Rows from block 2 of a small image classifier, named by matrix and row number. Rows with one number belong to one neuron. Each number is 128 + 32 x the weight over its row's rms, rounded and kept within 0 to 255. All counts start at 0. Numbers have three digits each.
After each neuron's rows are labels from the 100 images, of 14976, where the neuron reaches its highest value: "peak at" is the part of the image that holds the peak. Only what is clearly more common there than usual is listed. The data: pen-drawn characters of a made-up script with 800 signs. In brackets: how many of the 100, against the usual share in percent.
# fc1: MLP up (model.blocks.2.mlp.fc1.weight, 384x192), inputs 0-63
# fc2: MLP down (model.blocks.2.mlp.fc2.weight, 192x384, transposed), outputs 0-63

fc1.352:134152098099134162112146141089105146110171158045105160117137195197143165160156066139096047086159120152181146134199092140114109126102091110086143148143143105147157133191124167118124126097123086
fc2.352:118115164111108121097156118121101151089091096167161097166110093089142152097152104130139175093085165156083164203157125113149132119151157126181096106160149112195103104109092142084096096164121095
peak at: top left (73 vs 11.1); top centre (27 vs 11.1)

fc1.90:087156072115131125080103104138086108184144123159142156161136104119133141126084133146134122119192179174095123156125110095091145135112128097113153092156079146139137159177127160141121110119154134
fc2.90:156128162136159123133106132123117181103143106050097095091141130172110101136186141098137141111072127169121127160107187138172183155129131121105090168105187110130083105058091158108087111107108156
peak at: top right (80 vs 11.1)

fc1.29:127134131096077156102088117160168105108095130104095153144154131126138134175133118090125127102129093208121137110195073102109154141190170093141107187137080113199140127101078137064115108210168141
fc2.29:114097102117156148164095131104193169113100146139164020153140155125104144102139146183146127143104140134130188102116125108098097134163119130156117161117125118129156109112134168106120117101142133
peak at: bottom centre (100 vs 11.1)

fc1.12:218087135181098138112122161084150149125121104084162143096178150121145174089123114139125141111106103140121198126116157216112051158104134111200160098157144105155122119122128112128170091078104100
fc2.12:067145150137104114147148073127097096131104167133124095137102137094142116096093174139163155178098144141123088116122079065156188098150156155087057130110129176096102161164084088124113181145131160
peak at: middle left (55 vs 11.1); centre (45 vs 11.1)

fc1.147:082107146121082148067141145116138146071094110140158147074072131185110100089117129107132061158080094146096173080122146122173174152189150103109136148123190182076149184127130107130151145126180080
fc2.147:151120182124122177105112109116102135166139166187084101137188128055121133107118079167160156137203131122107135145095117106077176104068123142155119111116070156178209141116146155160146141145141169
peak at: top centre (28 vs 11.1)

fc1.172:180160118065150113133078141102102093144115175098178127092096137158109112140085129127139191097139119173122148192073112182144125149132106092139108178114149151162127153190164139178106066083142092
fc2.172:110066109156099141116143090111140178138133077108096108180212138084111176135143112129126147128098115117107136076175170116106097157166122146102090166116157141121137064122090106110115169181114122
peak at: top left (64 vs 11.1); middle left (32 vs 11.1)

fc1.290:165064119130148097050147145144134068038135165100138147135118154143093155176169164118083155180089207110151097059126082107116110094129177121127162124113100170114084108140141129101090133111147133
fc2.290:084162137082139146095117119140109121106097159136122111119147126055111105070119137163087101075171152183100117148158084166133144191142112115136141122103032132125160100049131149096106135139121115
peak at: middle left (71 vs 11.1)

fc1.180:156148117160144088138191120124118126165108122176126148123124156062160170153086144146149138150159126090169154154090126100124146063090136118085178102135099118091156127123140170109108107094112125
fc2.180:092117087137141092101102112161157071116131113116138104158121128151151087142164144116165126104114065122094127078151116174158133178161126083212122153106130091132110112118163079151160158150092149
peak at: top right (53 vs 11.1); middle right (29 vs 11.1)

fc1.364:127116157144091144133094118064151122082124169134069115156084144141108081150095125145145161132137127123092167092162144135129168111104113092137218098067102144092150128143136124119139187119086084
fc2.364:090143102118169109104130165165097149175120076109191124143165131110130158092139072147173117115104120104145120179143148135122124166167101149086089208176075115132087135113135137128174099169152114
peak at: bottom left (95 vs 11.1)

fc1.205:070132106056157143128136090125087164139122121102124129086141170155098131184098181144065184098142161171119137100116148122156116100157138142118154030099127187165083096111159159102115064160090139
fc2.205:118128128167127105078152105097117129150130153127130113109099131138166115071124106083136106149133163108159125179147121114136130162144168068133090180115127085112115106171144087094094220138136113
peak at: top left (64 vs 11.1)

fc1.319:073157097192150160123063138096182092137154195081192051081148148162153142142109150067154133184131102154167176134109130068131146169102106147159079085084138116169100144124102138127171133122115170
fc2.319:171119099148081040091201132163111037164114149174166213143098177105121137086158089092138137099170135122063134146120115154114122099125159174083174148142070130134144133123078111139125119205115148
peak at: middle left (43 vs 11.1)

fc1.347:107157144125076117092075183105117162096099135144186179096126159143138154183158146111135178153149126121151134105165127124108108144133072163115091070126131135093095152184190130122133103133168083
fc2.347:116014164174130135116176115085120110132120136158065084139155137115105090080092113092160125105182173121141133067062127130168157103075201118139168112053120103150169136128101156187180143093151133
peak at: top left (30 vs 11.1)

fc1.88:115138148099079130105094059108085100113196116156112106139127072137076140141177099063110171110084155106122127105162089139211086131054092088158186149158112117139139127129126099137155137112115158
fc2.88:142147132137167133140162168155193145162076159116090143107091176087147105139086155180120156180184115134117135135072134127092165139198137125119072113103162145056111151148110140088122129137159124
peak at: centre (49 vs 11.1); middle left (38 vs 11.1)

fc1.183:045147160127149204191112153121079133129087099096127105098125147104104139165154100096175185180131128114123142066124140109101115101142121158086120132141112091161150078062156163080169101127185134
fc2.183:145141086163126112117114134164144131110101120161123117158157159115122131094093193153165060125115092110104125142182125132108169153145132106118119107120149144142159104128052147162102069155089161
peak at: bottom right (41 vs 11.1); bottom left (30 vs 11.1)

fc1.223:155145082075077201135133091115138094136090146155084161148093150103107107174161118138120100144099146091111109182098073119062130145076056160047192076188104116135118112092137103144174058160106133
fc2.223:133075156191093108090141066146112157181164125130150086124133120136182136165141117140148163122113105142142132059157131145205192098116177098179159146105189108080165090147144161105118197119135110
peak at: top right (63 vs 11.1)

fc1.313:162114083147094132144148066106176096137157123133130163111104150129135172094140157148130158202049132117144123204074149128142125168098155073162097152114162166119150076144160119129129069163092124
fc2.313:161079047096089146217077059118110112159136099159178159164165130080120182138132141152128143164125133133068109174141116156161141105136128109096143138153117083110171140136129132095120107088168169
peak at: centre (47 vs 11.1)

fc1.300:108156124074136150134117158118133134155085105122219080125127123138150120091205092064141141147086123159165125136149114103207152184125110149070102162134131152126104152159187106085159155174108127
fc2.300:140089089143135067100116120143114117126158146173126129118156116157102173168053152191095108149168098103142142092133139124054104086126143119196165178103127117122119114098053146182127098114115145
peak at: top right (75 vs 11.1)

fc1.104:212186141092060057147097110067152148077127188178176139107118084168120124152099141125097136138096146140168143112146087146127074143123165126125136093060125155100106137117095138133103091125089136
fc2.104:086144115166163127109148131198207087188133158123115156120128127153104099133117087112172116118147119120145162136110190102147124050097108099090124178177183122156136122098154136070116110155126089
peak at: bottom centre (30 vs 11.1)

fc1.156:165085130158112107122177051131113128135148149078146174147115144168143146147100103093060117092119147189131084168105061155162143071151137150103080138144172083117161174167079118122156119134130144
fc2.156:091184122068119114107131153148163151104132117149120109115081177142191118127192076197186127122097091129084143116176225119075091140090132126121159132145138123154061116079187122073160102148095124
peak at: top centre (81 vs 11.1)

fc1.361:125140093127128109111167148098102118101142159162151160175137147146114097176105040112146136152149171093044123120198132128079113147119162087167148134126057122082086154110112099189113148138185103
fc2.361:090113113186142100136115111152128083146116138153171100096116106118164134108185178143080132117127121143224129134119162085183144152084160162151102135174124109142144116136210155133057103118074105
peak at: bottom right (58 vs 11.1); middle right (42 vs 11.1)

fc1.294:160164152160148080154125161111162146182147084099108112142106118143108145129166122119169169120121178089174153096128191151128102143164112150099155134070152155162126139110126165095110124129131158
fc2.294:068105088161112156116190108145097137068112145137134137079131111097144118109114115146103068145186119161095130158142080100100113123114140125149059119132122098123148128100094119102120134083153090
peak at: bottom centre (55 vs 11.1); centre (30 vs 11.1)

fc1.383:170124182110112128133157090124157060124169199172124116176116070104180119149191145150152061111180094171136068073121075136133116093142046185123147159173156162112154140057172142140102155178118147
fc2.383:163143093132150112127096143147089141115093102090149134090140156187111123127123162070118147086098175076148175189124162132178108191103178068147108122104149104150099129152094136143180102083119099
peak at: top left (35 vs 11.1)

fc1.342:143117043086128081202042171153153127135114142098128104103192126120142156146141173161130160123127115179123158120117129136138119147130162140133086138172122101163166144059116101095145117108121151
fc2.342:066103185176130160070208115093100110105101127130093085070112166139109110118147148095096147179095154112152103176090149127071136107159116129166191093136106116102049120126102135176114125167178124
peak at: centre (42 vs 11.1)

fc1.263:110112140099146116102135148144123112146146178155159144152095140153133206110129125120104146106223134063080137152130107073134163110102098160171153121089143077106178069128126101142100143198153128
fc2.263:154147106144151135120156193157135136188090124108174117181124131160121153140131140083152136147097111123139141101118214104132132159114200163101133092146137173088110133107128083131121158075155084
peak at: middle right (97 vs 11.1)

fc1.366:113123141132147087132146118141099126114125134107153127133134093127141121153140105124087132125155100127163138157068134157158110172152121123062080195071111137116129119103067135122087173136151119
fc2.366:131176088082117160161123101081142141119119138153115173169100104171099099135108109138156136121072103120083154166147114164088182134149072127138152107143128097111120088110126126067157105137123152
peak at: top centre (54 vs 11.1); top right (46 vs 11.1)

fc1.86:168110161123123146102123097148055164118133062146093136098122168138065118120168142139124127060156216167084113169088148149134104122093089155093139049146150099205111114131175144117181097138106142
fc2.86:087129135147131129118133115048136087122128168077146076151168137174192151157115104146135150156059083122181154120157166096131102144121137032093069145177107148089132121159093127149035141135149175
peak at: top left (94 vs 11.1)

fc1.307:110146177147069095187119106121072194127108185133164083168123147119126144080165169113141085127131149069155085109059146165108119085129158128105163153118159171074118139035138119138103107102138144
fc2.307:144122111102203134083090130155145078135156103148103106090131061180103073179114105145108185147109149166140147152207131080169138149160129143118154110137081098134152124195116114097170109114116126
peak at: top right (36 vs 11.1); bottom left (33 vs 11.1)

fc1.149:122158115160138131135171126117089147153108148137166144117129199115126165106153131102125101174142190105053104158148069064131133114106150153108157078167143153135092082100159134056147122138162140
fc2.149:129074168081108096109129086107100166145148159142080135097088132121103053114149204161106097086082100115151139194113121122148141184167165156167136069168109125131122180102139130144106156081109148
peak at: top centre (34 vs 11.1)

fc1.5:140105076132140167088137164083079141129170143121122137132112134181134149169144110152123126110193058119114150182114084121100152102165145119114198170119081075113153146142138117101194116168099096
fc2.5:130148176137114100157080102193119153116097126124171057124161142122064079079118158128138152191082160083152103094061101117120147103093107126169077121150130139123129114153114135118131099131098142
peak at: top right (70 vs 11.1); bottom left (30 vs 11.1)

fc1.38:137161124089181107097157141088153117126121140141117206138082177098158087136134155163166164136105142163094154073120119087164110142144176113158164095132139111137072117149126126117174120138107140
fc2.38:092131140162155130119121111138125122102098095170152072100151125154132134115113137144072093137166115137146116164146109150143146117128076169120143193137102170117166108088117128090115101105124143
peak at: middle right (41 vs 11.1)

fc1.160:179157113093117138168130137115152126105086145135038066079170115159180175096137133133114195159128135108076169148111111133096120145116080146085099114150150105125159100141166191096217157186107096
fc2.160:081103102171171127079118130159129124152161102109220201186103154085083067181114095136120068121158115153133082128162139120144135093145145088143164159098117164081145169102077093147039112101140152
peak at: bottom right (34 vs 11.1); top centre (27 vs 11.1)

fc1.227:117132113075118135151174156095133068142135047161132148083153113124156158143131117100137091125125161178150146082162192110118097112109121150155169175079113129112132147129130166099126101159139100
fc2.227:091148103142113117095094135145134158115113209111136075177130142136106174077118125119109104154115133067133101148113075124172120113181120125092122137150204108159110140090142201129119128125112157
peak at: top left (43 vs 11.1)

fc1.293:131132090128080126174132140153129088137170099151134084109099159115094135093143077119118118114104158105187100106149117113190106118161147103117176139193077127095142134101116126156153109123164141
fc2.293:118116094095157121099123096117155111122159133125124188203179131159174118122190140143147143124112149136127167112105153140138130101054145154113131122102155141081120139164152165101082109179065150
peak at: centre (61 vs 11.1)

fc1.370:096127173126151115043145120141156115168044171159117072123126119112102155094098139148132099133046122119108118133081130141130097077108117143200135080151078137176165150170106120071165083155138152
fc2.370:144143126107106138201149146115099164158153072102124171134103124115115084177150120109104142109171117152152140120135130113155169142142093116069104179134129086108059108109140135208108165129085152
peak at: centre (53 vs 11.1)

fc1.336:089144117104119137118043118135174169121162116129132132186144169109144132064084145150123163125120127113160173084151104091146130151105130125085088122086039169110120136137127132159117151137069109
fc2.336:145132139136125099150181121117149072126138116139116118104119146132160110153153070140145114131146126121158145185144146150100112102138117082173150120081174155167112118105103155047155105157169124
peak at: bottom centre (89 vs 11.1)

fc1.355:094146101129169138154133147171162149115144141137191132166188088128088072148115121126130146087177170177096157110122055122110171075104142147107136120141124122078121102137073087142105119092218143
fc2.355:142102135130150155111157065129147105089112078108114147173153137142083123094119144097145107175164053103145112129131158127110075087131112098134101151097172139167148120120175073172176070193120139
peak at: top right (72 vs 11.1); bottom left (27 vs 11.1)

fc1.314:093117080108148119107112126118139135159128141143120130135120153118154149095124131161096152078166102195168097169134109145131075113057139186134107103172101146144090060144105125189038194195141137
fc2.314:102143157144119129174164128147124094103107102121144120084166076141109122175135088058120092129125135084067106117127111105101120103132141095160150117092193140117141177080129071086140134152169147
peak at: bottom right (50 vs 11.1)